From a checkpoint of a small image colorization model: activation relu.
Rows from block 2 of a small image colorization model, named by matrix and row number. Rows with one number belong to one channel. Each number is 500 + 25 x the weight over its row's rms, rounded and kept within 0 to 999. All counts start at 0. Numbers have three digits each. After the name is the row's rms in percent of the matrix's.
Before each channel's rows are labels from the 100 images, of 14976, where the channel reaches its highest value: "responds to" is what is common among them; "lies over" is the class under the peak. Only what is clearly more common there than usual is listed. The data: pictures of board games with random positions, seen at a slant. In brackets: how many of the 100, against the usual share in percent.
# convs0: first 3x3 conv (model.blocks.2.convs.0.weight, 96x96x3x3, each kernel summed), inputs 48-95
# convs1: second 3x3 conv (model.blocks.2.convs.1.weight, 96x96x3x3, transposed, each kernel summed), outputs 48-95

responds to: nearly full (67 vs 34); digit grid (58 vs 16.4); stones on a line grid (42 vs 16.8)
lies over: piece of the first side (35 vs 9.2)
convs0.87 107:482454496468479543562547503526482513466515479544510533491492490473466497492503514499503487502506515536508509489500499510465490491460506472505488
convs1.87 104:500517501511539517479467479512546521440525471470515501479518561472524478512432491518521482499501481495510494538487517475501500484513490506524467

responds to: digit grid (94 vs 16.4)
lies over: piece of the first side (60 vs 9.2)
convs0.81 120:510482489494459530471515476484505527491514506474512488528513522515499520481531462491494498486472534478521490465467518529482493522508486468528567
convs1.81 109:514506459479511516530492529512496502509571485495520536503476520525474547483487492449511464518503528493503514467468492525500516509484472469487491

responds to: digit grid (100 vs 16.4); nearly full (63 vs 34)
lies over: piece of the first side (33 vs 9.2)
convs0.33 096:487484503525461471525500484509486517519460501520497523515530479471516530443548515521482468526515477510523537521493514491493460458513473468478489
convs1.33 103:482468515446491493482508522486532482456531494536496480468490495466501503511484482539498522484514547481480500503469561514499537495495499483503527

responds to: nearly full (60 vs 34); digit grid (53 vs 16.4); discs on a green board (37 vs 16.9)
lies over: piece of the second side (47 vs 9.2)
convs0.80 104:497497496474498479533456459492506525522489495536480490518478485457466442473493510491499485487537464533492495487515491522480477505465476442484479
convs1.80 092:442510491493510521503485466490470483462506531491468505505497479496458473511482507482526503503504473517513499550474536491485483518525464495555525

responds to: digit grid (85 vs 16.4)
lies over: piece of the first side (100 vs 9.2)
convs0.21 080:514495491533530501492486501508489509484496504450489510552539503468460477506497482494489429519491510520475500511517449513515506505551480497492519
convs1.21 095:503507446456473510481443490478513499485532496491504494519490465499482514495463476490458504486454526468501529499506534486471510524493500474516492

responds to: digit grid (89 vs 16.4)
lies over: piece of the first side (88 vs 9.2)
convs0.23 100:508513476473489429499529496504510496459476480477509483513497515494515521548465515494538499496493493501461510494488513539505517537479441516554527
convs1.23 108:525482499506516515538513433507526497533546507489540524511480511490499478479511493492496511494500512507519485479514471508533526506503542484481508

responds to: stones on a line grid (99 vs 16.8)
lies over: piece of the first side (100 vs 9.2)
convs0.46 125:511520497527465468481559500462480486515493505514501507516536534457501500507568523475504519495514506535473520487489540550499499515479463445510518
convs1.46 126:488493529488500522531554524496439485501463535487485493511505485486502504491526441465511485481535501493518513495478426469486478516485500502489514

responds to: stones on a line grid (100 vs 16.8); nearly full (76 vs 34)
lies over: piece of the first side (100 vs 9.2)
convs0.36 093:472454491508496474509534507500541511528468473473493477508491496459497495487529499484477504544508492504483457490530497492506486497484468479478508
convs1.36 085:475508521475519499466492490487495434487496518502514504475502451484501514530482503447508544475538498511464512493472515509487512506502461505496457

responds to: discs on a green board (99 vs 16.9)
lies over: piece of the second side (99 vs 9.2)
convs0.65 098:543483490542520465521508534501488483484472501492448482483535477475451468508467506475538500399506468494485508511502496487473459503519502489540526
convs1.65 104:511488497453469535535531479502510488499478523512494489520479525495510506505521545488514466462485438494477493500530473491451491464520461536479510

responds to: digit grid (56 vs 16.4); stones on a line grid (44 vs 16.8)
lies over: piece of the first side (72 vs 9.2)
convs0.6 080:511469514525513452504518516472499489460473480488515493526475505492478493504501521509532520544522468498502532492501547477534473466478504459474526
convs1.6 080:510493479501503466522508519525519497503441529496481510501476497521514469503504493490510519508514503497505490502525516465471467444523481470500546

responds to: digit grid (99 vs 16.4)
lies over: piece of the first side (76 vs 9.2)
convs0.52 085:528508521514527502477540572483474523507503491522487495546513470450456474500526484535486496494478455483440499503510488473518493495528492533456497
convs1.52 090:482508457501494492472497531513473504459483483501542485544513497517499521487489507521512486516500480440513478459427493491457492495521506472479448

responds to: nearly full (62 vs 34); noughts and crosses (59 vs 16.9); digit grid (41 vs 16.4)
lies over: piece of the first side (31 vs 9.2)
convs0.61 094:492460542569526512475494517493511487488472461474522481491490509494466471490536519518485481449516494501509524470480522510505483499466500521481479
convs1.61 099:513452521497502511514504547539511513482481496518458487479509478519497517472501491497470484464471437501533537533524528510510499498472506528508508

responds to: nearly full (62 vs 34); stones on a line grid (52 vs 16.8); digit grid (48 vs 16.4)
lies over: piece of the first side (48 vs 9.2)
convs0.7 098:493461540523522523473503460485516517518434487535447441531477502529486503471473500492466513556489530506516522453508477499498525500507516500487495
convs1.7 095:506521488531470506460476523468485474483501518465503482509476544498460460481505501514540460447523495474490533501493536502449504500480500490512484

responds to: stones on a line grid (57 vs 16.8); digit grid (43 vs 16.4)
lies over: piece of the second side (48 vs 9.2)
convs0.25 096:475499501500487487501513552472532463482499509539482507495472487515495514452478548498504552512506488510485471489449507511508526455467490481477522
convs1.25 099:508534505502483487485474484475494530514471467497518493476519467475517457491502552506480482499490514454531554514497502507520504530513491525512482

responds to: nearly full (73 vs 34); digit grid (51 vs 16.4); stones on a line grid (49 vs 16.8)
lies over: piece of the first side (51 vs 9.2)
convs0.64 089:499478478524477519515517534528479448494476504501495466515449552473514498504491506454493520511460477474536516499498496484516476477478464516498515
convs1.64 108:482511464504570523466490483464510498489512497536511521467485527521497486552501489522482477504488508508462479533527534486526520515510521535531477

responds to: nearly full (67 vs 34); digit grid (54 vs 16.4); stones on a line grid (39 vs 16.8)
lies over: piece of the first side (70 vs 9.2)
convs0.12 107:483526503502538523511496479517471489503475524482505547501513477482477500462446521530515482492492483513546553523490485480497545493499501516527485
convs1.12 121:522484485509455454483498526479535488560445500509496513529479498513518499505512493487471475490514538555499463465494490490473443505489453565455492

responds to: digit grid (100 vs 16.4)
lies over: piece of the first side (96 vs 9.2)
convs0.32 114:512518477485494505488495466517487447471505482492502486573486514499497507479526470482487475476451444516497491464531501509486501529507506494532519
convs1.32 110:470543431479495518492489471482473518471524475468539479469493527508495504459505505494492513487503498502471485516517498436503485482515504481523491

responds to: digit grid (92 vs 16.4)
lies over: piece of the first side (96 vs 9.2)
convs0.79 096:478468503498449518501484476499494466497484534451496471546522464528476497508494524523517515484528519476491517556507476531501505498502476472508552
convs1.79 096:493495483544514492540491511510489478485533499487511514515505457464497491502540465500498467531487531509462463524524560505518500486532472488510515